Weights of a small contrastive audio-text model: text encoder layers 10.
Rows from block 2 of the audio encoder of a small contrastive audio-text model, named by matrix and row number. Rows with one number belong to one neuron. Each number is 128 + 32 x the weight over its row's rms, rounded and kept within 0 to 255. All counts start at 0.
After each neuron's rows are labels from the 100 clips, of 14976, where the neuron reaches its highest value: "top examples" is what is common among them; "peak in band" is the frequency band that holds the peak. Only what is clearly more common there than usual is listed. The data: notes from a synthesiser with random patches. In brackets: how many of the 100, against the usual share in percent.
# fc1: MLP up (encoder.blocks.2.mlp.fc1.weight, 192x96), inputs 0-95
# fc2: MLP down (encoder.blocks.2.mlp.fc2.weight, 96x192, transposed), outputs 0-95

fc1.168 [173 106 141  56  97 118 129 106 113 123 131 156 137 165 163 136 154 145 186 121 136 108 131 107 159  85  93  93 115 174  97 118 154 138 133  57 135 151 140 161 190 176 111 155 184 173 184 108  96 132 140  83 140 140 169 211 113 148 142  92 152 181 105  94 145 116 117  94 139 103 166 183 133 137  97 132  78  93 155 196 114 138 133  95 135 102 131 154 125  95  80 168 156 128  78 136]
fc2.168 [ 80 129 138 159 136 162 117 172 108 210 179 184  83 141 106 145 137 103 103  81 154 149  78 134 165 161 148  93 157  89 136 120 146  81  93 185 103 151  84 237 179  99 111 164  91 130 127 124 180 117 179 149 138 135 147 149 120 116 120 194 153 123 188 153  91 152 116 125 122 135 133 146 173 106 155 152 101 137 144  91 119 140 120 103 133  75 153 134 115 127 170  88 122 105 143 121]
top examples: glide (66 vs 21.9)
peak in band: 0 to 250 Hz (40 vs 12.5)

fc1.53 [147  93 140 111 111 151 136 144 123 102 126 118 163 123 133 112 174 156 134 120 109  83 139 117 100  62 123 112 132 135 106 162 186 123  98 146 156 116 129 115  87  83 118 124 128 143 121 156 197 136 127 148  73  83  96 141 169 152  99 161 175 145 169 171 149 114 109  95 141  61 155 115 159 160  99 155 196 138  47 150  95  96 147  97 153  61 147 104 144 195 108 181  98 153 164  61]
fc2.53 [164 159 159 111 168 129 109 127 125  96 138 117 165 152 200  74 111 123 110 144 161 160  77 121 151 126 145 139 123 136 152 104 128 176 132  95  99 127 162 131 125  97 155  47 220 147 102 116  73 101 101 153 142 156 133 160 118  89 119 135 168 157  92 115 155 133 197 153 107 124 142 105 105 150  66 104  87 164 169 146 120 155 166 156 150 140 134 106 152  64 141  73 144 138 166 206]
top examples: glide (52 vs 21.9); vibrato (45 vs 22); triangle (37 vs 9.7)
peak in band: 1000 to 2000 Hz (52 vs 18.8)

fc1.101 [ 74 124 154 107 149 130 100  76  93 103 162  80 158 109 131 166 134 135 133  99 128 122 181 129 163 177 117 142 128 105 119 104 152  79 129 174 173 136  69 105 163 130  97 173 170 134 136 121  78 146 149 123  66 162 135 123 139 148 127  90  97 140  90 142 121 127 147 141 120 150 142 152 104 112 119 155 105 113 126 208 160 181 132 161  83 140  89  84 135  62 231 186 136  86 156 105]
fc2.101 [ 75 115 124 125 198 169 110 162 124 163  79 155  92 163 151 126 129 122 127  98 102 190 130 132 111 119 159 124  93 159 123 110 124 162 107 136  98 106 142 156 102  77 116 178  92 126 113 111 165 124 102 142 135 106 154 116 108 132 152  97  70 109 146 126 113 213 125  55  81  81 123 106 133 164 158  90  91 136 106  64  72 157 198  99 158 125 129 122  91 175 177 146 134 125 108  61]
top examples: detuned saws (44 vs 9.9); noise (31 vs 10.7)
peak in band: 2000 to 4000 Hz (51 vs 25)

fc1.11 [171 148 140 139  94 200 129 132 131  99 123 114 134 138 149 143 100 103 135 104 129 116 148 184 152 102  70  72  93 195  97 131  83 151 182  95 113 101 194 133 143 144 135 100 164 106 123 193 121  82 100 157 169 184 138 159 101 182 102 122  99 137 172 114 125 118 134 155 102 102 171  99 116 178 193  88  75 172 100 137 109 105 124  99 168  91 140 138 161 175 121 112  90 137 145 170]
fc2.11 [106  46 169 173 127 106 136 191 144  92 129 159 117 132 147 121 156 170 150 136 150  79 165 157 129 119 102 130 155 117 103 147 135 139 113  54  94 131 120 167 115 183 165 148  88  96 144 160  71 129 138 149 139 156 119 136 104 156 121 169 112 121 172 119 130 164  94 149 178  92  51 133  86  87 107 112 103 130 163 140 141  92 112 210 128 168 148 162  98  80  64 160 132 124 122  78]
top examples: swell (50 vs 24.8); harmonic FM (39 vs 10.1)
peak in band: 1000 to 2000 Hz (48 vs 18.8)

fc1.43 [ 83 110 122 139  96 176 134  91 102 159 138 147 120 124  70 169 116 177 172 174 135 162 182 113  62 139  96 102 137  79 109 166  82  83  98 153 167 179  70  87 153 114 131 162 118 146  87 111 103 108 109  76 154 134 141 114 109 133 165 137 109 116 109  95 126 162 100 108 134 185 142  74 136  96  88 147 192 171 153 155 155 160 136 146 124 124 156 153  68  74 167 170 156 158 131 110]
fc2.43 [154  84 154 136 149 120 105 140 157  87 145  64  81 127 165 120  90 122 136 107  59 118  97 179 126  88 132 107 159 199 137 116 108 117 130 139  96 117 165 173 112 126 140 124 159 175 132 204 148 119 133 129 106 144 110 106  73 118 116 191 144 121 145  98  89 122  68 104  99 125 100 159  97 186 107 149 168  30  64 129 148 150 119 145 143  97 170  86 156 158 129  90 141 132 125 162]
top examples: swell (56 vs 24.8); tremolo (54 vs 24.8); filter wobble (49 vs 20.1)
peak in band: 250 to 500 Hz (30 vs 6.2)

fc1.103 [137  98 112  96 139 174 145 130 100  76 103 159 117 129  94 156  97 161 142 149 107 150 112 186  77 171 154 111 108 134 109 152 150 106 116  91 131 149 192 108 101 138 132 151  87  89 122  81 123 199 144  95 203 142 134 142 115 189  87 106 122 155  93 172  85 158 185 153  93 117 142  88 165 152 110 144  69 158  94 177 109 134  95 162  84 104 135  81 169 149  98 167 125  79 157 124]
fc2.103 [ 95 101 128 145  61  55 154 170 145 124 138 177 104  88 134  90 108 106  77 140 128  70 124 130  99 122  90 121 188 108  84  90 126 110 134 158  78 147 126 111 123 134 154 118 130 130 154 122 112 111 155 126  97  82 144 149 119  97 134 151 111 136 164 110 205  54 101 134 113 184  96 133  96  92 156 122 142 141 154 154  68 141 102 207 130  74 119 175 167 146 124 124 205 108 130 106]
top examples: square (29 vs 10.1)
peak in band: 500 to 1000 Hz (39 vs 12.5)

fc1.92 [176  78 101  76 113 164 128  97 118 110 170  94 169 138  89 155  45 128 201 133 160 147 101 123 141  74  99 140 135 163 139 159 103  89 157  82 185 151 179 146 134 107  85 113 140  72 120 121 157 141 126 171 109 127 142 150 158  98 122 155 107 156 145 113 143 136 159 198 160  96  75 135 150 165  92 101  67 167 121 122 117 122 156  72 161 133  94 124  69  92 140 161 129 149 124 146]
fc2.92 [149 108 146 132 140 157 131 173 107 127 102  96 148 104 133 149 138 132 126 167 109 144 140 180  42 159 121 137 120 129 177 114 140 161 139 104 115  98 100 135 135 130 179  92 213 181 124 124 108 128 148 106 149 136 129 156 100  67 164 154 118 114 145 166 159  75 172 154 139 103 146 180  91  78  68 148 105  76  68 164 125  84 142 177 136 101 144 168 146 133 155  80 190 157 180  90]
top examples: drive (58 vs 25.1)
peak in band: 0 to 250 Hz (56 vs 12.5)

fc1.86 [ 98 179 129 111 143 119  72 164 137 171 135 108 118 172 138 191 120 148 107 121 171 159 159 118 133 145 159 102  81 144 146  16 125 104 151 170 100 117 135  79 180  73 110 117 111 163 149 142  88  70 103 106 131 116 138  98 111 137  72  97 132 111  95 109 114 125 162 184  98 128 157 159 135 132 162  62  99 146 129 138 119 116 104 165  94 175  45 108 148 133 118 141 138 102 182 111]
fc2.86 [131 160 134 134 171 192 167 153 159 155 109 117 141 119 165  75 210  81 166 174 106 159 117 154  98 102 120 129 190 137 102 137 137 109 110  80 122 199 129 158 162 160 176 127 134 136 108 114 152 153 145  74 115 106 117 118  62 110 163 142  95 185 103 127 165 120 154 135 108 166  98  72 139 119 117 195 111 160 110  80 105 152 170 146 146 169 178  90 109 136 142 126 147 129 191 125]
top examples: detuned saws (26 vs 9.9)
peak in band: 4000 to 8000 Hz (60 vs 25)

fc1.112 [148 121 159  71 145 143 127 132 125 153 209 156 102 123 129 100  72 177 165 124 188 134 163  98 154  75 104 113  75 163 100 165 146 127  95 147 149 111 152 126 148 120  48  86 117 106 119 121 134 137 176  96 114 124 125  85 146 120 152  80 131 135 160  71 160 121  93 117 123  96 133  96 130  58 136 136  92  62  89 167 109 161 129 134 171 132  81 101 101 109 155 167 172 139 198 104]
fc2.112 [139 120 174 102 187 105 166  70 134 151  94 116 145 131 148 137 123 106 105 138 138 165 192 165 137  97 155 149 128  97 198 113 100 178 156 159 147  84 143 123  86  88 203  94 174 115 182 164 154 109 139 137 113  80  91 113 138 173 136  67 193 124 128 127 105 143 188 140 128 144 113  79 138 148 122 142 100 117 143  72 143 149 163 106 116 119 124 142 113 150  71 161 112 154  63  78]
top examples: drive (73 vs 25.1); detuned saws (41 vs 9.9)
peak in band: 0 to 250 Hz (91 vs 12.5)

fc1.179 [106 134  81 131 164 128 107  94 140 142 145 120  82 120 101 128 114 160  67 108 126 148 161 139 150 107 179 123 173 179 124  99 172 118 127 103 150 125 138 213  89 157 118 172 128 135 141 122 152  91 103 154 148 169 117 170 155 108 128 130 145 179 129 137 131 158 132 127 145 203 113 178  96 117 132 184 103 152 106 174  93 162 107 153 144 178 117 172  99 121  57 223  97  64 106 129]
fc2.179 [ 96 132 107 184 140  92 169 124 122 107 145 138 192 138 139 188 152 124 163 116 140  81 121 149  89  80 159 160  45 173 157 124 102 151  83 199 139 132 175 131 113 183 132 140 122 147 119  90  81 132 198 160 138 133 104 161  97 158  99  94 107 164 149 175 162 134 107 119  96 160 100 119 109 159 150 102 130 118 191 113 106 110 108  78  72  86 112 135 126 153 162  95 165 142 103  82]
top examples: detuned saws (25 vs 9.9)
peak in band: 4000 to 8000 Hz (57 vs 25)

fc1.149 [101 159 138  91 156  89  66 143  67 178 110 132 164  86 122 144 196 130 102 147 152 148 137 183 174 141 110 112  98 132 124 161  97 100  96  63 139  71 172  99 144  94 122 135  56 131 140 133 127 116 157 123 114 165 168  88 171 158  97 159  89  67 205  79 131  99  79 132  89 151  93 149 155 131 147 138 120 100 116 149 142 104 115 148 134 142  66 176 107 144 121 117 108 139 154 159]
fc2.149 [120  80 150 152 151 117 173 150 149 144 158 130 141  89 167  75  91 138 133 116 107 175 202 107 112 163 107 186 130 116 124 132 116 121 127 161 112 123 145  54  90  79  99 137 133 157 197 117 119 141 138 169 169 180  90  82 116 131 100 166 113 131 151 145  88 156 117 152 144 136 136  30 110  90 134 103 135 120 117 124  80  72 100 146 136 169 185  70 159 116 163 163 119 151 137 174]
top examples: hard sync (50 vs 9.9)
peak in band: 2000 to 4000 Hz (77 vs 25)

fc1.104 [ 96 117 113 137 170  93  94 142 133 103 134 159 104 141 121 171 123 143 138 146 146 116 184 132 157  74 154 179 140 176 114  95  83 133  60 163 153  86  64 171  92 136 115 104 176 163 105 154 134 119 105 149 108 137 151 152 165 191  85  92  76  99 141 121 162 131 145  82  92 118 101 157 142  71  98 136 106 121 145 181 112 176 135 145 145 158  63  51 127 131 107 167  67 156 127 130]
fc2.104 [147  54 125 135 129 101 119  71 134 108 139 146  96 111 128 129 102 108 132  99 135 164 118  87 123  94 136 167  55 122 119 188 112  87 181 159 170 117  98 101 124  83 146 111  88  98 108  73  92 163 138 108 183 169  84  88 165 134 102 101 141 113 137 147 138 121 177 155 173 129 138 128 112 185 143  50  84 114 124 121 212  94 100 113 115 143 119 140  78 114 113 156 173 103  74 129]
top examples: hard sync (88 vs 9.9)
peak in band: 0 to 250 Hz (100 vs 12.5)

fc1.140 [172  92 132 157 149 192 128 140 138  94 128 139  95 101 140 119 159 106 120 138 149 144 145 187  99 165 137 137 133 104 136 106 124 170  92 156 141 101 192  96 148 129 146 155 104 122  98 106 188 154 108 128 160 132 121 192 134 112 178  77 127 156 151 173 186 166 104 132 177 145 108  43 121 193 133 120 136 149 193 134 151 127 114 144 129 122 130 158 103 148 158 142  50 115 113  32]
fc2.140 [115 157 100 132  88  93 151 149 130 168 179 122 153 138  98  79 134 145 146 151 169  97  86  68 134 115 188  86 114 146  85 195 142 126 143  89 122 131 108 102 129 150 161 129 141 175  78  80 120 104 104 164  90 115 111 107 105 133 107 180 103 103  96 105  98  94 172  52 141 120 122 169  96  58 109 121 131 109 162  90 121  96 161  93 126 126 170 104 157 146  93  75  74 133 195 145]
top examples: square (27 vs 10.1)
peak in band: 1000 to 2000 Hz (48 vs 18.8); 500 to 1000 Hz (30 vs 12.5)

fc1.97 [ 84 169 119 161 111 158  99 122 195 151  99 133 158 131 184 109 148 193 127  88 118 111  93 128 135 166 116 151 135 138 111  94 121 129  56 135  98  96 174  91 136 102 201  86 148 165 151 135 177 120 128 158 117 123 112 138 112  54 146 106  77 106 138 149 190 174  92 128 131 124 156 193 165 164 121  92 108 147  60 184 169 146 147 117 132 124 106 103 112 154 158 179 141 128 128  88]
fc2.97 [142 103 185 137  99 105 173 139  55 162 122 123 140 117 107  88  94  99  81 175  68  75  92 153 114 162 150  77 175  78 103  97 122  83 109  91 110 187 140 126 108  99 126 139 124 149 134 110 162 123 106 160  92 157 138 111 103 178 128 108 119  98 156 142  73 109 113 142 120 175 175  87 160 153 168 121 120 119 118  92 133  81 116 129  25 122 113 136 148 123 133 107 136 129  47 144]
top examples: square (30 vs 10.1); pitch class: D (29 vs 6.5); pitch class: B (28 vs 6.7)
peak in band: 2000 to 4000 Hz (66 vs 25)